From a checkpoint of a small audio captioner.
Data: trained on synthesised sound scenes: up to three everyday sounds over a background, 26041 training examples, 149.9 epochs.
Rows from block 3 of the text decoder of a small audio captioner, named by matrix and row number. Rows with one number belong to one neuron. Each number is 128 + 24 x the weight over its row's rms, rounded and kept within 0 to 255. All counts start at 0. After the name is the row's rms in percent of the matrix's.
After each neuron's rows are labels from the 100 texts, of 14976, where the neuron reaches its highest value: "tokens" is the input token at the peak. Only what is clearly more common there than usual is listed. The data: synthesised sound scenes: up to three everyday sounds over a background. In brackets: how many of the 100, against the usual share in percent.
# fc1: MLP up (decoder.blocks.3.mlp.fc1.weight, 384x192), inputs 0-47
# fc2: MLP down (decoder.blocks.3.mlp.fc2.weight, 192x384, transposed), outputs 0-47

fc1.364 085 [114 147 121 115 147 156 116 167 153 146 129 142 200  92 151 136 142 149 108 172 149 122 132 127 122 162 126 146 144  87 118  99 113 114 114 141 151 140 138 115 191 168  88 118 165 117 128 108]
fc2.364 091 [151 141 115 140 126 149 132 152 129 154 155 147 150 123 129 151 155 127 110 124 148 116 143 111 120 133  71 128 153 125 115 126 112 151 158 118 170 142 134 150  96 129 114 125 168 120  97  85]
tokens: "chatter" (49 vs 0.5); "helicopter" (19 vs 0.5); "stream" (14 vs 0.5)

fc1.286 090 [111 133 159  86 120 134 120 172 148 116 121 138 168 150 108 134 111 140 140  73 118 124 152 136  96 122 119 112 147 110 161 165 109 101 134  75 109 101 147 132 118 126 112  84 107 179 149 126]
fc2.286 094 [166 180 108 136 118  93 127 104 133 127 143  88 115 153 105 104 102 119 146 153 137  91  82 127  98 105 107 120 106 127  98  93 105 157 120 176 159 130 120 122 134  98 161 123 141 105 156 140]
tokens: "," (42 vs 17.4); "room" (30 vs 2.9); "then" (26 vs 8.3)

fc1.71 091 [126 138 113 129  86 147 133 148 150 201 121  90 173 108 130 183 141 124 109 103 137  92 132 110 112 152 111 129  94 150 130 153 125  57 119 101 143  90  97  98 149 170  92 128 164 144 148  97]
fc2.71 094 [104 172 128 128 139  97 158 103 135 143 111 141 133 124 127  94 122 131 114  70 104 133 120 130  91 124  69 158 142 130  84 145 141 166 141 174 166 100 161 162 149 139 110 128 134 124  92 145]
tokens: "chatter" (16 vs 0.5); "explosion" (10 vs 0.4); "water" (10 vs 0.4); "mains" (9 vs 0.3)

fc1.24 100 [130  86 147  85 103 135  99 133 142 148 134 116 130 119 126 134 106 146 101 112 127 122 122 138 124 110 115 120 150 101 136 151 139  99 149  65 132  96 110 114 119 123 141  85 105 163 137 138]
fc2.24 098 [135 148 138 160 149 102 113 119 116 112 110 170  80 153 162 135 158 141 166 113 146  60 136 160 139  93 109 156  95 122  92 102  91 135 159 133 115 123 171 148 127 116  85 167 111 133 195 156]
tokens: "then" (48 vs 8.3); "<end>" (26 vs 8.2); "room" (9 vs 2.9)

fc1.329 091 [112 136 131  81 164  98 126 160 112 119 142 156 142 127 157 128 152  92 152 104 112 147 117 148 132 142 131 165 112  80 168 143 129 154 105 126 138 159 116 118 131 131 146 110 134 163 118 134]
fc2.329 095 [157 130 134 119 155 120 146 185  70 119 154 147 105 140 101 129 157 128 123 120 106 121 142 109 126 136 119 101 112 130 132 117  87 128 124 163 109 165 127  70 115 109 147 150  98 130 115 156]
tokens: "ticking" (21 vs 0.4); "whoosh" (12 vs 0.5); "hiss" (7 vs 0.5)

fc1.232 095 [125 122 130 101 163 148 136 100 121 148  77 110 117 111 126 104 145 182 148 136 112 146 128  96 153 149 121  82 142 106  84 134 153 130 160 133 119 116 134 113 154 146 123 119 111 129 191 155]
fc2.232 098 [152 112 154 117 146 144 172 131 112  83  78 149 151 121 102 130  90 160  90  89  89 150 119 127 114 159 137 116 125 111  79 122 129 108 139  93 160 119 177 136 139 161 122 132  98 130 143 130]
tokens: "quiet" (93 vs 2.4)

fc1.306 106 [181 131  83 123 117 109 177 177  91 159 128 174 137 115 123 130 136 159 106 124  84 113 115 137 144 149 139 136 124 156 163 160 144  56 146  93 119 161 136  92 115 155 124 177 155 169 117 151]
fc2.306 105 [119 139 138 144 104 102 114 142 121 190 147 110 136 123 125  98 119 112 130 159 145 143 146 111  89 148 128 149 133 151 149 133 115 138 161 154 119 160  63 122 149 125 147 109 130 134 134  92]
tokens: "bird" (27 vs 0.4); "frog" (17 vs 0.4); "over" (16 vs 6.4); "clock" (10 vs 0.4)

fc1.174 094 [110 141  95 144 166 122 116 100 179  77  80  99 130  92 131  91  99 142  92 117 137 122 137 113 122  92 169 147 136 144 120 120 137 126 107 112 150 126 153 163 120 109 134 102 109 109 170 133]
fc2.174 097 [165  88  86 146 139 133 171 140 127 108 122 129 154 121 120 138 124 126  90 138 150 124 119 115  96  97 143 116 107 129  77 147 136 131 114 128 148 113 153 164 113 156 127 157 129 113 124 143]
tokens: "room" (62 vs 2.9); "rain" (8 vs 0.4)

fc1.118 104 [123 118  98  95 162 122 101 146  76 162 113 141  99  74 184 136 187 130 135 123  96 103 154  97 145 137 127 156 121 140 126 102 169 111 133 152 102 122 118 118 152 134 147 176 136 154 158 156]
fc2.118 102 [115 111  92 129 131  80 117 103 113 117 101 133 137 118 163 114 143 175 141  76 119 108 121 156 126 154 125 156 165 142 136 123 135 136 154 113 110 144 126 111 154 130 131  96 119 147 134 154]
tokens: "<end>" (36 vs 8.2); "quiet" (18 vs 2.4); "applause" (17 vs 0.5)

fc1.211 089 [128  80 132 154 126 141 121 161 134  92 119  99 113 173 133  97 120 115 118 123 138 166 107 137 143 153 127 141  84 133 133 140 103 158 155  85 127 121 113 111 115 153 124 110 120 130 141 139]
fc2.211 091 [109  75 116 123 121 116 153  99 140 123 107 120 139 114 132 137  98 144 165 135 127 128 145 161 131 144 131 108 116 105 156 147 103 115 114 106 148 110 125 130 144 140 143 176 163 142 143 157]
tokens: "<end>" (56 vs 8.2); "stream" (7 vs 0.5); "room" (7 vs 2.9)

fc1.310 099 [139  86 158  86 127  95 150  98  81 142 159 125 163 141 136 117 139 132 136 136 135 131 123 119 114 130 147  95  77 149 116 148 125 114 142 125 124 120 122 127 172 155  89 155 106 132 114 114]
fc2.310 100 [ 97 154  92 133 112 113 116 135 142 142 130 124 134 187 135  98 127 127 109 115 102 135 114  98  90 171 114 114 112 150 108 134 142 190 128 137 152 158 141 162 130 102 131 150 142  98  95 150]
tokens: "clock" (100 vs 0.4)

fc1.251 098 [150  97 138  94 111 128  70 156  96 130 122 141 113 148 137 107 135 127 110 148  90 169 141  89 177 108 156 115 106 122 115 135 158 128 118 109  87 137  96 100 125 120 115 149 147 161  98 111]
fc2.251 095 [ 87  74 134 120 135  98 113 154 131 142 159 154 105 125 133 115 128 141 119 121 127 104 155 147 125 114 137 142 159 148  88 150 131  99  94 104  75  85 132  87 140 124 137 197 159 119 132 138]
tokens: "laser" (100 vs 0.4)

fc1.64 108 [151  69  97 148 106 122 147 162 117 148 101 112 168 150 129 157 120  78 137 164 129 130 149 145 147 131 148 154 133 139 138 123 120 126 133 114 126 102 171 148  93 110  75 170 135 138 138 108]
fc2.64 110 [185 121 114 148 114 125 158 140 162 123 107 101 134 168 143 136 111 126 148 145 142 117 100 127 132 124 117 161 138 154 100 125 141 136  98  92 114  95 152 138  88 157 116 145 140 148 117  81]
tokens: "chatter" (25 vs 0.5); "room" (20 vs 2.9); "stream" (15 vs 0.5); "wind" (14 vs 0.4)

fc1.366 111 [140 154 139  57 154 176  85 160 139 115 139 146 159 158 126  95 173 178 168  96  77 147 161 143 119 137 129 132 120 132 143 193 147 111 138 139 102 124 185 132 113 160 133 118 108 130 111 162]
fc2.366 109 [153 114 175 120 146 159  81 114 157  88 157 108 154 167 127  92 129 141 123 132 143 133 117 115 127  79 104 126 109 181 137 136 172 162 110 126 151  99 141 126 124 132 124  78 130 153 150 138]
tokens: "fly" (100 vs 0.4)

fc1.299 092 [107 151 123 132 126 154 139  97 155 153 107 123 134 163 160 163 125 157 115 114 142 129 160 116 113 141 110 137 121 114 131 130 130 102 143  90 139  78 127 143 169 192  82 140 149 119 172 102]
fc2.299 093 [163 131 130 143 139 142 174  70 109 125 121  71 142 134 132 107 150 107 156 155 139 136  74 156 117  85 130 129 118 147 149 129 133 156 116 108 104 167 130 118  93 151 143 129 163 166  96 107]
tokens: "clock" (34 vs 0.4); "room" (25 vs 2.9); "noise" (16 vs 0.6); "bouncing" (8 vs 0.4)

fc1.47 086 [ 85 129  92  96 137 148 103  58 123 135 104 125 126  92 176 134  97 171 122  98 130 145 113 134 113  98 138  98 128  97 145 125 115 136 139 112 113 127 176 129 174 126 131 121  89 123 145 129]
fc2.47 090 [142 166 138 152 162 135 104  74  88  82 138 131 117 153 125 105 108  91 123 154 105 179 140 124 157  94 125 120  97 153 160 160 127 149 116 107 109 116 116 140 135 117 108 108 103 140 122 147]
tokens: "over" (100 vs 6.4)

fc1.100 106 [ 81 103 163 121 118 124 116 116  98 140 141 112 110 109 121  98 118 100 127 120 121 138 122 166 170 118 115 117 139 164 130 156 161 129  95 119 104 122 137 173 147 122  91 119 128 119 122 151]
fc2.100 105 [117  99 160 135 177 107 143 108 126 105 162 134 126 138 136 155  90 136 131 139 121 132 150 142 142 146 149 110 137 159 141 133 152 125 107 109 116 140 171  97 170 115 144 129 114 124 198 144]
tokens: "then" (18 vs 8.3)

fc1.94 117 [146  91 160 103 124  97 144  86 105 133 123 155 143 193 144 128 119 135 108 129 114 148 142 117 135 121 153 138 105 120 112 168 118 112  96 143 136 117 109 155 141 174  88 156 110 119  84 130]
fc2.94 109 [ 49 153 128 108 112 129  98 132 164 148 134 104 123 139  88 108 110 107 152 124 131 129 108 112 112 148 147 111 115 175 115 162 111 178 100 120 123 155 138 157 116 116 106 158 153 104 134 127]
tokens: "clock" (100 vs 0.4)

fc1.70 106 [129 135 182 117 128 112 119 118 141 152 130 141 131 125 118 158 114 110 117 150 126 153 158 170 106 110  99 120  86 136 152 149 132 114 108 130 125  92 109 113 143 148 129 103 131 141 108 140]
fc2.70 102 [126 114 161 144 143 141 109 100 144  96 110  95 148 111 129 136 144 155  94 111 133 106 139 153 140 145 124 118 103  87  76 152 146  92 126 105 117 111 145 125 111 116 112 114 101 184 124  90]
tokens: "<end>" (55 vs 8.2); "," (39 vs 17.4)

fc1.36 108 [153 100 128 107 191 107 112 158 134 133 100 112 113 135 129 118 160 136  96 133 134 137 122 131 118 110 156 159 127 124 138 160 139 138 156 139 115  87 163 136 154 100 124 124 119 159 113 147]
fc2.36 102 [111 101 148 108 168 126 148 116 110 146 145 110 133 132 115 115 147 155 117 156 110 167 104  91 101  65 116 107 105 153 117 125 151 138 136 129 125  93 149 100 176 129 103 129 121 155 108 160]
tokens: "laser" (100 vs 0.4)

fc1.206 100 [138 107 125 108 153 118 112 152  88 121  94 133 111  56 178 107 118 123 127 177  99 108 142 140 158 153 127 153 132 139 128 139 145 149 142 119  84 117 167 101 190 100 158 174 130 121 139 176]
fc2.206 100 [ 93  85  70 120 149  82 149 159 105  86  81 157 121 112 139 111 131 169 148  93 105 119 134 142 118 185 141 118 139 129 109 114 140 150 170 142 114 140 181 117 127 162 147 126 110 159 109 164]
tokens: "quiet" (100 vs 2.4)

fc1.253 096 [139 150 127 112 116 144 111 143 123 114 121 151 139 116 167  97  89 100  67 131  99 144 109 157 158 145 143 133 162 135 104 108 159 129 106  95 142 124 148 151 147 108 131 107  83  95 105 177]
fc2.253 098 [183  98 151 124 138 113 145 108 129 111 142 117 138 105 128 110 111 126 125 109 124 112 132 159  94 122 102 111  99 128  62 127 125 135 144 126 160 114 139 133  85 162  96 112 112 102 119 125]
tokens: "vacuum" (84 vs 0.5); "a" (7 vs 2.9)

fc1.277 094 [116 132 131 125 137 105 105 152 152  95 124  90 132 132 119 105 124 146 164 124  74 134 145 149 138 109 109 154 113 144 149 135 141 108 128 127 156 125 180 144  43 133  95 106  66 184 152 212]
fc2.277 096 [142 129 163 132 115 141 109 110 124  97 155 104 132 125  95  93 127 126 127  89  99 146  95 123 156 138 165 128  94 154 114  88 129 147 129 150 155  95 107 155 163 121 186 137 126 148 157 133]
tokens: "<end>" (53 vs 8.2); "room" (41 vs 2.9)

fc1.202 093 [122 146 137 103  93 152 128 161 116  90 138  90 124 116 198 100 163 104 126 133 136 105 137 146 158 101 103 151 119  87 165 111 121 163 143 118 161  74 100 102 135 186 111  94 121 115 103 150]
fc2.202 096 [140 130 121 127 125 123  97 151 132 118 115 111 120  85 145  93 124  94 109 147 120 131 136 115 151  96 141 180 125 139 113 117 148 163 129 167 117  85 130 156 127 130 128 120 171  95 141 112]
tokens: "," (100 vs 17.4)

fc1.160 101 [147 109 124 152 148 104 146 164  78  88 150 111 109 122 156 150 146 101 133 107 100 152 142 162 134 137 141 135 119 134 154 106 118 129 134 125 113 190 137  95 138 104 135 162 143 135 122 147]
fc2.160 101 [127 104 109 138 125 112 121 132 119 138 137 157 139  83 139 145 137 131 111  74  83 112 143 131 132 147 141 105 134 105 110  72 135 135 130 147 139 189 101 149 132 156 130 104  80 131  52 135]
tokens: "quiet" (100 vs 2.4)

fc1.69 102 [104 127 111 101 176 113 151 165 156  90 161 109 138 100 117 122 120 110 143 135 166 139 146 164  83 127 156 110 109 118 162 167 135  54 127  97 145 111 163 153  97 140 119 108 120 121 151 148]
fc2.69 103 [141 124 147 111 112 111 141 101 140 131 142 103 124 147 123 123 140 176 156 140 144 102 141 133 176 126 106 126 148 146 176 104 116 164 125 174  75 151 124 120 109 152  93 105 108 102 151 139]
tokens: "door" (62 vs 0.4)

fc1.84 096 [131 135 132 131 124 134 118 112 138 148 130 130 115 117 133 141 146 120 165 101  91 130 160  87 165 131 141 141 156  91 170 134 167  97 138 120 119 119 142 102 132 128 152  90  84 148 141 137]
fc2.84 095 [122 105 158 132 104 115 117 127 179 139 114 162 145  99 142 122 144 131 126 138 169 150 100 101 140 104 135 131 150 146 124 118  99 142 147 155  89 107 111  97 122 133 157 129 138 132 151 128]
tokens: "then" (59 vs 8.3)

fc1.203 098 [178 106 100 123 123 113 134 135 124  76 150  89 146 113 131 137 108 131 145 118 103  89 111 139 161 147 177 114 117 144  99 179 120 109 128 111 130 126 144 139 139 148  96 166 135 112 122 161]
fc2.203 100 [103  80 131 134 131 138 153 118 107 116 119 141 106 126 157 147  89 132 127 110  88 102 167 135 114 235 134 114 124  90 111 144 139 142 124 105  89 105 160 123 126 124 137 138 140 106 119 163]
tokens: "quiet" (28 vs 2.4); "then" (24 vs 8.3)

fc1.81 103 [144  88 140 150 175 132 142 118  85 124  72 140 107 113 128 146 171 102 140 173 152 129 145 126 153 107 142 149 122 119 117 159 152  97 121 116 128  77 148 138 122 130 134 130 137 124 162 117]
fc2.81 103 [151 116 122 122 142  92 145 130  73 107 108 121 157 116 157  99  97 115 127  94 127 143  94 165 144 170 110 126 171 122 103 103 146 129 100 103  96 122 178 102 144 129  98  97 110 116 140 150]
tokens: "<end>" (42 vs 8.2); "then" (34 vs 8.3); "room" (10 vs 2.9)

fc1.30 100 [125 147 101 144 100 126 115 133 122 139 153  98 111 148 150 113 163 129 123 153 111 115 133 118 133 130  95 188 100 113 147 111  99 103 161 118 147 114  94 134 123 120 155 123 126 162 147 161]
fc2.30 103 [124 161 132 160 113 151 135 144 116  99 159 143 149 114 146 134  98 138 141 142 143  95  84 145 136 144 105 112 163  99 138 141 139 143  78  92 155 155 143 122 103 148 192 121 166 131  91 168]
tokens: "bird" (93 vs 0.4)

fc1.3 108 [133 108 142 139 135 134 145 111 139 133  59 151 200 153  83 117 130 170 160 148  95 141 150 113 129 140 105 127 103 135 135 139 149 137 138 137 122 118 128 132 135 139 135 127 131 173 155  96]
fc2.3 108 [136  99 152 136 137  99 148 104 102 146  98 107 128 160 129 175 118 105 129 130  45 162 127 116 151 125  82 164 127 145 134 148 124 118 162 113 105  95 152 145 139 161 107 156 132 153 118 112]
tokens: "spray" (100 vs 0.5)

fc1.315 130 [134 117 110 114 147 126  95 157  93 108 116 118 115  88 188 125 164 143 140  95  72 134 178 154 136 179 154 124 133 128 150 150 139 142 141 137  83 166 126 120 162 143 111 152 103 126 113 173]
fc2.315 121 [102 124  71 130 148  95 116 136  80 127  87 147 101  85 156 174 148 158 130 111 117 122 158 149  92 174 157 159 106 115 136 130 136 152 130 124 119 133 181 104 163 125 181 136  92 116 125 169]
tokens: "quiet" (100 vs 2.4)

fc1.19 095 [164  87 156 151  82 116 134 131 142 117 131  97 109 139 148  93  90 120 132 112 119 153 118 127 148  92 163 147 107 113 105  95 136 132 144 117 141  80 150 136 145 104 150 127 116 120 174 147]
fc2.19 095 [145 103  99 167 126 112 138  99 132 104  91 129 125 142 121 134 154 122 117 110 129 119 132 153 128 143 135 141 108 102  65 123 133 117 111 122  98  98 180 179 141 141 133 101 110 111 157 170]
tokens: "<end>" (38 vs 8.2); "with" (29 vs 1.2); "engine" (9 vs 0.4)

fc1.338 101 [133 139 142 133 122  91 110  95  96 151 147 143 114 147 143 173 106 123 120 132 122 140 122 127 116 162 122  73 140 154 133  93 123 133  72 138 123 152 114 106 155 108  98 153 160  87 145 122]
fc2.338 102 [150 103 112 122 170 132  87 195  98  83 115 119 111 121 108  85 132 155 137 165 171 104 114  85 139 111 176 117 130 136 129 106 135  98 141 162 104 122 117 124 104 155 146 138 123 127 140 140]
tokens: "quiet" (23 vs 2.4); "church" (20 vs 0.4)

fc1.2 102 [134 153 147 119 110 127  86 111 156 144 139 107 139 161 137 157  99 166 136 115  87 166 133 116 146 106 100 148 121 114 177 129 147 121 125 151 142 116  87 133 120 142  74 160 144 109 128 119]
fc2.2 101 [103 131 150 106 133 134 150 124 142 108 124 122 125 117 129 103 106 144 146 117 172 133  98 119 112 130 155 100 101 130 146 143 139 129 126 100 136 109 140 158  94 159 144 169 136 147 128 115]
tokens: "clock" (100 vs 0.4)

fc1.261 093 [ 89 126 133 137 135 133 150  85 157 146 135 164 115 142 150 111 118  87 120 140 117 150 178 155  76 127 136 130 138 103 127 140 150 161 162 145 139 128 173 133 130 137 110 106 115 101 127 144]
fc2.261 096 [ 84 138  92 119 146 139 151 129 189  79 145 124 154 108  97 140 159 161 136 154 122 104 149  86  85 130 180  91  75 113 148 182 165 113 130 110 140 109 118 134 117 159 103 126 139 109 154 101]
tokens: "over" (74 vs 6.4)

fc1.216 098 [162 109 142 120 129 111 110 134 127 152 140 119 131 151 139 128 139  83  76 148 152 117  91 142  95 110 119 143  90  50 135 116 130 140 146 136 177 145  88 128 143 120 135 136  98 127 131 133]
fc2.216 100 [129 135 170  90 105 136 121 117 166 109 141 135 109 121 149 118  73 123 126 110 162 145  63 141 159 144 116  89 133 120 160 115 163 108  88 147 133 137 121 132 151 165 144  97 154  98 167  99]
tokens: "clock" (28 vs 0.4); "<end>" (23 vs 8.2); "with" (11 vs 1.2)

fc1.365 113 [151 107 102 107 136  97 164 127  86 180 139 144 124 176 125 137 177 129 171 145 110 110 113 116 126 157 148  91  94 127 181 137 130  73 149 131 131 165 110 108 164 103 144 166 112 145 117 119]
fc2.365 106 [152 142 148 138 116 109 143 121 172 148 156 125 142 152  97  92  79 125 101 179 103 164 127  92  98 125 102 124 131 107 123 117 107 132 138 151 149 152  95 152  99 159 135 114  91 113 112 104]
tokens: "clock" (67 vs 0.4); "then" (32 vs 8.3)

fc1.334 109 [138 151 111 152 121 125 137 191  91 148 147 147 119 134 130 172  99 116 106 129 120 113 154 147 121 124 149 165 159 105 125  90 125 123 133 117 171 120 103 142 169 141 157 137 122 149 135 122]
fc2.334 103 [139 122  59 161 168 126 139 121 102 100  92 154 128 159 149 113 112 187 164 119  82 128 130 176 114 110 153 120 119 125 157  90 122 122 140 146 132 126 102 148 135  88 165 143 125 159 132 151]
tokens: "in" (100 vs 2.9)

fc1.134 103 [103 120 167 121 164  95  83 134 115 102 103 148 137 139 143 119 147 123 111 110 141 108 151 111 129 150 144 136 129 118 134 124 159 106 137 115 132  72 117 110 129 104 158  66  92 129 162 128]
fc2.134 102 [162 143 104 143 118 137 135 149 115 124 104 151 125 123 141 131 120 142  66 124 153  77 104 125 197  92 111 154 137 157  98 132 167 130  97 102 136 122 167  99 129 148  75 114 143 145 163 128]
tokens: "<end>" (36 vs 8.2); "hum" (10 vs 0.3); "with" (10 vs 1.2); "rumble" (9 vs 0.3)

fc1.8 094 [119 128 138 119 185 153 157 121 151 173  93 118 200  85 119 124 165 109 168 104 127 147 158 146 133 131 135 172  87 147 160 135 135 112  89 120 128  75 156 155 127 109  95 161 121 109 118 120]
fc2.8 095 [153 110 131 142 170 146 153 110 106 136 138 120 183 119 170 111  99 100 129 117 120 119 125 121 126 154 130 167 162 162 146 115 127 130 131 113  87 150 147 184 122 154 134 154 100 109  78 101]
tokens: "door" (100 vs 0.4)

fc1.54 117 [140 156 133 137 119 157  93 178 142 100 132 110 120 167 113  94 147 153 135 129 160 122 153 107 104 129 139 111 118 142 131 103 106 110 111 135 126 134 150 126  93 148 151 106  76 140 143 177]
fc2.54 107 [138 126 129 101 136 126 108 145 143 123 116 126 133 134 151 111 116 136 162 150 107 112 135 120 108 123 140 125  72 132 117 144 117 107  67 145 181 160 198 154 118 134 118 101  82 112  99 164]
tokens: "fly" (100 vs 0.4)

fc1.40 106 [159 114  78  85 112 124 113 136 122 140 137  94 127 143 142 111 157 128 155 133 101 150 140 180 153  99 111 120 114 127 140 111 122 122 139 152 130 139 147 124 108 121  82 123 107 149 122 146]
fc2.40 103 [111 162 124 165 149 136 110 124 113 115 144 111 161 102 129 109 114 116 133 124 141 117 125 183 135 146 123 125 101 116 100 132 111 117 111  98 125 109 147 128 154 123 143 126 114 126 171  88]
tokens: "quiet" (77 vs 2.4); "then" (22 vs 8.3)

fc1.113 091 [ 93 143 119 110 132 128 158 104 167 155 121 151  94 154 118 112 115 154 143 152 147 160 148 135 103 146 101 148 115 116 145 141 123 119 108  86 133 168 148 138 142 100 153 150 123  82 109 167]
fc2.113 096 [143 120 109 140 105 141 148 119 112 137 148 100 183 106  99 109  75 158 168 132 155 176 182 122 142 119  97 140 136 171 119 148 145 129 129 127 140  97 103 128 161 123 120 132 138 121 150 100]
tokens: "then" (94 vs 8.3)

fc1.42 097 [145 163  86  63 115 141 111 120  96 152 152 118 180 142 121 186 150 150 119 116 129  96  88 114 127 121 102 126 132 110 137 131 154  92 127 105 151 128 130 115 169 150  87 165 129 154 139 116]
fc2.42 099 [144 131 101 170 106 136 140  74 119 155 158 139 153 158 122 143  73 123  62 123 136 103  99 123 129 126  95 167 138 149 125 131 116 130 117 135  96 123 124 136 136 137 108 146 187 163 127 113]
tokens: "room" (28 vs 2.9); "noise" (24 vs 0.6); "rain" (13 vs 0.4); "waves" (9 vs 0.4)

fc1.111 099 [142 136 129 101 135 129 142 105 103  90 162 104 157 137 161 141 110 113 145 138 126  97 123 115 130 124 121 128 156  97 121 112 129  93 154 104 160 151 116  90 148 110  98 136 110 124  96 112]
fc2.111 099 [127 148 123 156 161 135 150 132  89 117 159 124 115 114 111 121 138 146 116 109  99  94 128 125 130 136 140 107 126 102 110 130 150 119 128 114 174  99 162 142 201 125  94 131 103 150 115 131]
tokens: "vacuum" (100 vs 0.5)

fc1.212 098 [117 136  72 102 137 129 147 144 146 157 152  86 152 172 164 107 159 161 121 116 139 111 105 177  99 112 151 103 120 144 144 118  97 116  95  88 131 145  98  79 149 126  97  84 130 109 144 129]
fc2.212 102 [123 110 133 123 115 153 143 127 153 122 137 133 126 110 135 158 150 100 121 102 116 124 116 125 105 130 131 132 102 136 100 118 169 105 169 145  96 133 167 153 104 156 149 100 154 115 162 130]
tokens: "then" (58 vs 8.3); "over" (32 vs 6.4)

fc1.379 101 [141 109 139 143 132 135 109 140 103 109 116 133 127 139 150 104 144 151 119 164 120 118 129 170 152 142 127 125 154 122 181 115 117 117 103 100 111 119 150 100  97  99  93  82  73 155 103 107]
fc2.379 100 [120 154 146 145 112 122 160  83 167 100 139 133 105  98 103 133  84 137 158 125 137 112 145 108 147 176 136 118 109 123 111 149 111 134 115  90 105 119 178 123 163 154 127 142 121  95 154 114]
tokens: "then" (62 vs 8.3)

fc1.90 100 [150 148 133 117 138 102  85 164 139 128 108 115 194 125 120 173 141 125 123 118 122 108 149 123 118 151 130 156  98 153 122 149 125  92 130 148 140 138 115 126 142 133 139 152 154 119 133 119]
fc2.90 100 [128 172 113 120 115 147 116 134 129 111 158 150 139 133 161 143 180 149 169 123 127 130 144 156 106 141 119 111  89 138 119 140 135 139 120 127 147  95 142 147 130  84 140 137 125  83 174 129]
tokens: "chatter" (33 vs 0.5)

fc1.59 106 [ 86 147 135 101 183 153 109 110 124 110 101 103 124 124 139 120 107 115  85 159 118 152 113 169 130 159  99 126 116 146 122 115 113 120  73 129 133 125 140 131 125 176 151 103 134 134 105 131]
fc2.59 108 [154 103 139 139 140  97 126  93 113 176 126 171 126 143 122 135 103 100 134 111 111 108 142 155 108 173 160 123 119 183 105 111 130 116  96 132 115 123 161 129 116 104 134 148 109 117 100 129]
tokens: "spray" (97 vs 0.5)

fc1.330 098 [120 118 130 118 105 100 121 130 118 131 169 127 148 116 110 161  93 131 104  69  87  99 124 147 119 138 142  57 154 112 141 133 153 134 106 108 111 142 155  67 155  83 141 108  94 119 109 112]
fc2.330 101 [ 96 114 158 131 165 177 163 130 156 131 117 143 166  96  88 153 112 104 134 112 137 112 135 173 139 115 155 132 108 132 103 119 116 132 113 138 120 158 150 113  89 144 131  89 110 184 115 122]
tokens: "vacuum" (25 vs 0.5)

fc1.311 098 [134 123 122 113 180 120  60 149 152 114 129 116 129 102 158 152 168  57  88  90 153 113 116 129 151 128 138 134 121 122 113 131 103 145 158 141 123 146 118 144  91  89 148  94  99 136 148 134]
fc2.311 098 [162 146 105 148 147 136 157 155  97 133 127 137 127 188 162 159 142 139 130 135 124  95 142 112 163 136 145 137 127 128  84  87 147 128 130 137  79 115 139 101 116 112 115 125  88 157 135 143]
tokens: "room" (23 vs 2.9); "then" (20 vs 8.3)

fc1.314 086 [125 135 124 105 158 171 165 163 145 117 101 117 167 122 105 145 206 140  97 153 131  96 164 123 139 119  97 144 127 109 114  99 116 114 102 107 117 113 131 123 166 122 118 122 142 150 121 113]
fc2.314 090 [ 93 158  81 163 168 127 151 161 119  93 144 154 129 144 133 139 157 106  91  81 132 130 104  99 107  98 103 148 125 154 137  88 134 137 125 144 121 161 104 129 112  78 144 146 155 139 107 103]
tokens: "," (100 vs 17.4)

fc1.360 092 [140 113  81 113 155 117 139 118 142 112 128  77 134 126 143 124 156 149 114 144 158  95 126 163  60 107 151  87 130  99 125 178 108 144 143 114 129 102 132 114 133 140  56 100 160 137 131 120]
fc2.360 093 [ 90 168 159 109 150 146  99 141 109 161 148 107 178 129 121 142 173 151 104 133 144 163 122 125 131 109  94 128  97 118 125 131 123  94 142 162 106 130 122 146 133 103 132 119 186 130 110 123]
tokens: "then" (98 vs 8.3)

fc1.176 095 [121 132 132 153  99 137  96 179 104 124 111 152 113 133  96 129 113 116 113 163  88 158 144 127 173 126 122 103 150 120 117  84 119 124 166  91 114  95 107 147 111 127 159 131 113 168 158 119]
fc2.176 094 [161 122 112 162 116 144 114  97 101 121 156 155 116 125 154 131 150 173 163 118 121 129 151 121 129  96 165 129 146 126 163 189 140  81 163 123  68 124 112 105  84 124 121 141 154 129 103 129]
tokens: "laser" (76 vs 0.4); "then" (23 vs 8.3)

fc1.270 095 [113 151 114 130 168 162 119 110 147 120 141 139 155 100 110 159 149 130 102 118 135 129 113 131 130 158  95  99 121  85 152 135 100  99 122 115 144  77  95 105 147 128 150  98 143 163 110  94]
fc2.270 096 [120 131  94 135 129  97 145 115 128 147 146 155 106  88 129 157 137 146 139  96  96 143 136 140 155 140 137 147 125 161 110 116 114 114 128  97 135 166 129 137 125 148 149 134  96 144 123 120]
tokens: "," (99 vs 17.4)

fc1.98 110 [123 129 137 141 149 137  83 138 138 144 124 110 128 187 151 122 131 117 111 103 144 141 122 143 109 138 124 155 175 124 120 153 135 122 117  96  89 106  81 145  82 113 152 109 134 100 159 128]
fc2.98 108 [134 106 109 165 153 109 158 146 151 124 122 104  55 157 144 141 122 147 147 144 121 104 142 142 122 115 167 122  85 155 143 150 173 128 143 142 125 102 143 130 154 111  90 147 148 110 166 143]
tokens: "," (91 vs 17.4)